config.yaml
n_mels: 40
hop_length: 160
spec_augment: false
win_length: 400
loss: "binary_cross_entropy"
optimizer: "adamw"
batch_size: 64
decay_fraction: 0.4
Rows from expert 3 of block 6, named by matrix and row number. Rows with one number belong to one neuron. Each number is 128 + 24 x the weight over the matrix's rms, rounded and kept within 0 to 255. All counts start at 0. Numbers have three digits each.
# up: expert up (model.blocks.6.mlp.up, 8x192x384), inputs 288-383
# down: expert down (model.blocks.6.mlp.down, 8x384x192, transposed), outputs 288-383
up.111:116139122121110120136128110149145113114152147129113133130145136141099123116117112128141139136132132127126140127130163141136116126137154134120141111130138145150132122121143124102117124112135131146121092158129139132131144129138136126129140130139117113112153151118141137152126115125120139148
up.112:113114166121119081146139075146091055127147104140109125119081096115118131128126178136155129122103078152131072124099183123118088150141152151106114108129108104167126107146134127087107102141089140120119101130129160097129147095120127130122096120105168089107145140112120077173133157110093122133
up.113:159093120129117147127168089146130091114146140133135084106150126127104152156121127145136104151113118142145104144117159137122092139140137142130120106127142105141123124127125142085129144149130142115142120128127142102147132117146124126134156107138143118126145151121121145162147136121158102124
up.114:114125130121139111125133121144143139126118128134122107136141133116117112127133149121132132129129127145131118122121146135142120134139133140116126144119122158129140132137140141126119121125141127129114120137135126128145114131132135120128140128131126114119145126120128121142121135129139116137
up.115:120091118133102070158164102150046143020179112183124128140149114108112159166125108142128163082114080097099077121082160064128094169092187081098133156184145151099141121091131167131122110103151129151089013125144106092143155127103131137138122099205131042138150142115125097095130081121137082081
up.116:112159117133109139111126154135120123134134123118098133140128146129109122116102145122139135152107096153163132149112156124124128105097147132142182136106104122161121129122138124112123090147140120125120092117118128107133147112136109171144112120151134119162176118138127123136127177119110133126
up.117:122124139119131124143131119133124103131145115141121119134124146138127132128117127113140135132107136130147122146119149124139131138127145131121138114121129140129120131135130133116140110121151115137115121136123139132122136135114111131120124142119127128100130129126129117143125135132123120147
up.118:124160149125089096077146108156085084147131117148079110156114117131114093126082154146144157104097103144148151157113151138127094092081150120138152095128103121186096153143148115108144089175128119157155084162159129124141163121123097131139133097149122122127164127126149117192111182123070121133
up.119:120140177108087081164167141113188122039203122112111110126150143166131071118150143094183185154173149151165111220052185110130190110091157115134143129184138056096131152154165186079096107154140205169098040097121102127121206153062186105134156160227136041088135116084084148127109065148117110097
up.120:160094135097125152115127089152108108072124091142128097118136112118107099116136115107105168154120136130137117131089187154150091138108187168122134135092124098156154147146138138078120129117124113115127113183151125106178129108154098136137133113146142103148139141113129156193160118162119136111
up.121:152139122157131149154105155133105139130145112143130094110140112165106128182104122104161161104129144099110126143123130152135171158076131191097112082174148102123155124189157128130129142075131136093099129119100124144138127160119138129112147151177152089159132143092143083178134114130130134161
up.122:124127111136132123133129113141122124125122130119127119117133133124116128122113121129134121118141129127141125124121146136143121125142129134130136132114127135146131135138124147134142120131132129125116106139124117136127142130125114130121112116128134127134129134132122128137126126126118126116
up.123:147161142143125132135136117174130120116140123135122122136155149136104121135099115131133144139131142149092099143124152147127104129106128121126134127126115080152130109140127133091116125128166119139126088149130128102145145110140131160132124113123158141134121132107137108150167127119150091142
up.124:127126124132125139140130130149126130126123128129138112124128128115132137125128123128120140121123113126120138128127147146120131137135126119124119121131115131129130123123139135111112115135143132120129117140124106125122134138111141127144140133113128126113145116136132119129122127140120129143
up.125:145060104138061123091098143184109108106118165179120136157142080121109188119153114103187176116088051151192108061091166124198040062155167120032137165172129090122111105103103110144133105140186072093121140137128120113141180158148126134150103114077147125169153158129146202174215108119132118121
up.126:142145113114129132132116107125131116118131108144127137116137131130125115123128123121108133130131128123155130120123165120131129144132121122124130110128142131135146142126128123131129135128149151133121097139130130112119145127141123122141125110121123129120134119120132133141137127132137119148
up.127:182128163100106155134150166176163096077159172133116043098136125130105129165115108138158167136127071128093103096114184123145117156146189136100109124106105119151119136107115130099101118152105098143122082116123130087137106106175094091130103112113150132091124100129140091187167123107116121133
up.128:168138150115129134169118120147136139115160108136125118136146143140108134142110105132118119134127128152182141153117154144126135151108124130103114149113127122157123140121128122140123132132157134132113114121119143137120144118143145128129133123139122110133145138118132124154149136123144142148
up.129:119125120147080106162161121134114159091229138113105108125167121115097065116093065101147131140142130131173083185097168135137144172138104158060128128171180100159185123110162135127113119110114169138066080177100090131124182153080177114124152127148164087175156163118091086166151111179099149127
up.130:145124100127133150147122093138110108100155119108101148139126132126126116131110130125117130127139144114137088114120161162116127140161172153130146121138107148143121136130150127121118124136134128134097098123117126104131150155151110153106167139146140123103130126152134124158176117111118105112
up.131:168171145206150197156112122181026147109116119149153088102101142096113115138069091128017143142159153078139151148104138161111160072124151124176133098082140185164186117158144145114067095160098145137139092113134117115084054110065046143158127071114106076116150082097213126136113163114156088156
up.132:134122135135114117128130128135139117126134116135129137139150148139139116104103130144162116097132139145134123114114144128140134132119133118137149125126137119142141127117133148118106128127139133144133137141147119123140137127109130130136121121132124123127154131128130113150138142117124139143
up.133:135130128119127145140097130136122134127142129142110122144158158131124138107106147120159132109113126125133125148129138128134124122117131145125135118120133138145131129123131125120131114132123142114118107131134131128132146128124121143135122124107120122113143134122151077153143133118132121161
up.134:144136106131111136138118138134132127111113113128113123121145148131114136129114131139146133131136094142140133112123134117154119154132124135131133129120121127120131129127104121112120132138147126141124108144126136124124132127108134135135132109115117133121130123113124098126137127122116115140
up.135:134121129102128114119131114145120112129139134138108133120135147132121117119122108106135129122134140142145152128126135118136123142120127138124143127130119139136123117128138153119134113136138120126124090139126137130137143130143134124120131127127118112139147127122136119152133112132128143143
up.136:133110136136122112125123116140119145120141123147127103122146134146111119116122110135130142131121143144137126139116135147148123138138130129122127129141130138150140112123120143129117140123136132139120117130123141127132141107125129121133123113148141123142133130108129102139140120130103123132
up.137:164123160096121145147136114165081169038168104120123109094160112122087121147090097099130120135077069098128143135094157113143103112128146139121119123143141104126108099141133193100098110096103122122085062151095151167126128105151125098133102166118103121145176109129132104161181146134101141105
up.138:134139123136136126117138101150103126125141123111109123124159149114109135135113122139131132118152142133101126146114127150137131137118122155135112129136095117126138118138143151118129134151121153132105108141125144112144126106112128133124138142115111095135146129109140114127133132112127132134
up.139:138118153135107127119098116147105116104159121125106132134138134124145123137132130130121148117137110141149132149131154150150122146113124128111137137137145147148111134143125110116096130126135133147137105154121132128165141133123113132131122147117143117109128140158123118140132130124109109117
up.140:121161129132123118138116117166101101076177137151136084115116098129095109134117137135149141112090140109151072067082175123155095194103180155117147107168101129161139100115140161051156099148160168176118110189152119113112127099092099153125143076115116084090102155105160091160181125126146117135
up.141:168103147111063093082154117148121154067220096137110125110162139113147097099125095111154176125141123116134115147090171148144145166120116143075096110135174095174158121141122148141150102132130177157072059170163158137178183127102128128121110113149144070126186144125123147147186093145132140111
up.142:174126156149089125139151138146078140122115135147100106109147102141127120159135118165162111166134092141151150130128167166107145175179130175089129158129151115155136165137184112090120158135145141170113103136077165145087154180182141123128149118088161135151157159120173135136135145144098114131
down.111:114138129124123124148121126147115149114137124131127128142134141092143103127135167124111127109129134142116120145145131137125124120140110139141144102117149135123122137108144124127121132137125151152148117130117115109131157100122137138143108126123115110109123134152105146122135141131120138115
down.112:110130101146140120080134126134165126125160143084098129129138128120142124091121128130130123133126171124153143097136170076127099154115119151150138116120127125137138127127109107125120110119101135133138154151116130156131132123130110126138109147127126144131144133145144159094111130137133165141
down.113:105120121123148129113132147121126124135130146138127128140120142120151138112133124134123120123122127138142130122110147107112145130125131142125113149138134136125129133139117141119082152104125129131147132119117138146123120126128108132125111120116103139143129123143118114134147125127126135129
down.114:158117109126129125097138122131132141133120153128130119115117113126124146146118140126130129144119126136136122128113149121125138134110126130134128134135152129115110114123123125131127140110144137133145125131130133139146131122110115121134134126141132129131137126118107126125145104101150119146
down.115:201143153141111148080089146194100109130132082133128113135128137151167110136108163152151144114136120135000152080148133196135131065142134151152114086122146097114088138140141152126135132143107153121112120124124101153138120106107142140122107123087158082149134132106155197171122134158102146102
down.116:111124121129135124111156153125127155126155147149132132133144153089112156152112119102108114108136145120102125124152136113131131144163136141121142116146120138126094120095111120113130093079120133124146115100154152114119135142124104128145102148147120150114147127088119145130111122151132096140
down.117:134124128110118134112158160126143140108114139129154128109137112138108123124131120115126109131134104118137108116162137127125142135127116129130137143121159121121125130123116132125120127129131141099159129137123126129124138107122120113145128115131146143125126118115136119133131123130158113127
down.118:112125089121162089106167188147151129149159174157159135121130129100138124115095073093129129108130175119071119128129145090127147188167126150130178126135121120133122119121116116096110140060132143122145166145116139158114181108149090140154134129207093184132193136132121157169077109142138075132
down.119:163122155135078180094105146181168114083116103113095076150155187138139103127104124155124131151104107200058133076120123148114134096052133132167177074137137083086107104106165079120171127147067113127114097128156105116125152125062164118162071141107157105139106155120137163157086166158108146084
down.120:108153086129094133122136164139128119123125140144119121138195153096130134110137111170159109145102152137106136112101153119102123138142146162111135139114179122129120129121100103114094128095137165111152122113127104108109148151114101145122115147127113133144137180148088144095114150137130112116
down.121:087138103136128161125120103131131149152173135125102140139131176147154134115132136147138187149077158111149150134082109114107144116137143117136141078094146143132134137144114061135109108095109149146166127138119147122103119134136105115127109110123151152131126144137082116152115131127104090132
down.122:143129132112131114132154124137129122148127137148128117129145127130127134132137126125133116137131110131132125110144123127122132113131112131122127125129126127102136117121137127127113137140112109112133119122118138125135142120127124117136139129127141137139131117125131127114103145144148115117
down.123:117127108126127104104146135136115134118144153136140121140133158106125153124111131108129123151127155119101107123144126134116099142138142123134143117111144138140138138119131106126134134137130131112156117132129146123110125151123128133151114125136137131129137124138099147150138122127133130118
down.124:144130128122131120119116133111132118127134120135114127126113133124136131126126131112134144155120117136134113114122128127126115138130121133129136127145143113128117133111120124133095121129149132119115136115134153123131129119131123125125126127130116123107123114134105119155121116131128101111
down.125:166107058149166116102234110084111075136175125070127119168140102063143118112120140131151070099145087096009142104138126086133100114056176136063102255113177066140140106087136091099190138099128130091156220121126118053104089152152039194104127136194053145142129164168025126209109121117110101136
down.126:133132127139130133126135127119147144113115143108124129134130124120150123137136113122128132140128145109134124117128138128122133127134130123135128142113139135133132121139128128128141123135134126122139104119149110108122131132144139121133137112107130108120116127127127119136127118126127132126
down.127:136103086120090131071139155101154130119098195081132111097108141121117154087095138093181109109119151125140119169128121093163163124114143119104136153128125092159156114065122083136133135108147122108161147141143186131114143097127124152137123120125079154164101131108097160200120121133119113125
down.128:148134109137128130129132118129122147136112143103137136142113138122137113128131146113135116137126115140099136136129131148127131139121124147146108135132132125144132139103134135117110134109136127131108108158113122128111134129105117137123123118134111111128129143149095132117144120134132123121
down.129:138157084129121094076137127148175158113132140112154094129169210081134132105099097152112111102112148153012104083157171127153141160080162155158196115143145098134182091119127046087203102083043116097100188144135122090125168142059101110174093129150163147116177150172084150188073098150154093069
down.130:163135116112080134113131123116118117118109125127121134129125155134136141142122136109160146098106138141151140121128135142100124134125141139093134098108132121107121110134108091135123133109085114121115160117150101117132143110085151128157105151087144120131136131147151177098136127124135127121
down.131:103078068109094102084156150122101125132131152111130129167195128091135154141125099114181097166095147111167115177116154131094141167157154129118119132071196146111147066128067100104179151116120145092186163142145165107134147139116091129139160101133117149152165153142092176084126084080120120151
down.132:156106126120138128120110105145149128126134128135123131141134113146147139122134143114100121101113130118120124107140133139137135132145127116119132138126133116096119151128118117112136146077136135108121115147154127128112141134133156146106125117140120138129151149121113134129122138128148123123
down.133:150148115142124119125132129129131108137115112143144133114140101124140130128125120148120125137152138116128136129116112121115102133142136111120123134136166114124121134097122131103124122151144142125110112117155120144144120100106117149135146115119131147137111115117105132099138137128123109121
down.134:110120112123162122137146125128141131130128140157136106149108145111096152130111141134101139112142127148091140121129139125157118143152125136142120102123114126111141123137104110107134119134102124119113142129129122120128135114128129122143109141141142133127166135117132129150137115125135102140
down.135:136133107131134147122116126133130128126135161131132123121123131126135117138142117142144141128125120110123166124125108131132138127121128109136125143121143131085130119123134122130139117142128111110144141125126136125117141133130136117146127152113121137102148122137134126153110123116141110122
down.136:119150137099135100132140147121102135136118124129119115116109139154127143123113099129096126126123147133140103142128111125120125132123123117124128131123137141139145135124129122143118133136121115139130144139144131121125140132127128134132119118127140112119119126130116118143121131104129133138
down.137:112129132109073120163105171113134133119109132141117090151117147106095129131112110144157144169094169133113123091142128147160131128141108128132154104094114149093119094184103112100138124133090089128126146136132121106125129166108133119108108125088160116132164134163136107179119139135108105104
down.138:118124123113121123105130119149150097114127117128120141140121104116101122104133109129148153139145150122135137090142134113101117121126137124114129118128167145134138133101132125134128125111145141124123125127120115139122131141110098122121141121139146145135138144117127133159135114133115119112
down.139:132134114132138115115127151133129132125133130140106119115128137140142133140128147126135135114117123136054134102127136147132106112108121145126111118123158132135128133113139136132139140129146158098136137147127114106126138140118116119096132136128125137116118125129105147141139121139132124128
down.140:127117141094108140125101127116097158096144118115139121120122103150123100146125142143160138134149109131135123099131116145177135148115064125141105137121113130106159116120124158160118146162147137142118113125068110118121129098132111114130159137110115120138108096161136081136150113101098134125
down.141:159096083120112094062153132153142174131083172107176121117140211099149130144085141123150097137115169159074087109119150122137145151093152161165146114143178088134178131098122068107167130069073182085130206149125148104149190127094123151202124103162150185116120179165069149129087093153156106109
down.142:149171104120132135131143139149142111148135143135137130108163146143132166121110173153155134069129137149076106065083160166116122120080147141148154129136135104102141163165146084133156073097114117139122109151139133140115169152096115137130103146143135128105152215098164136109086122113155113131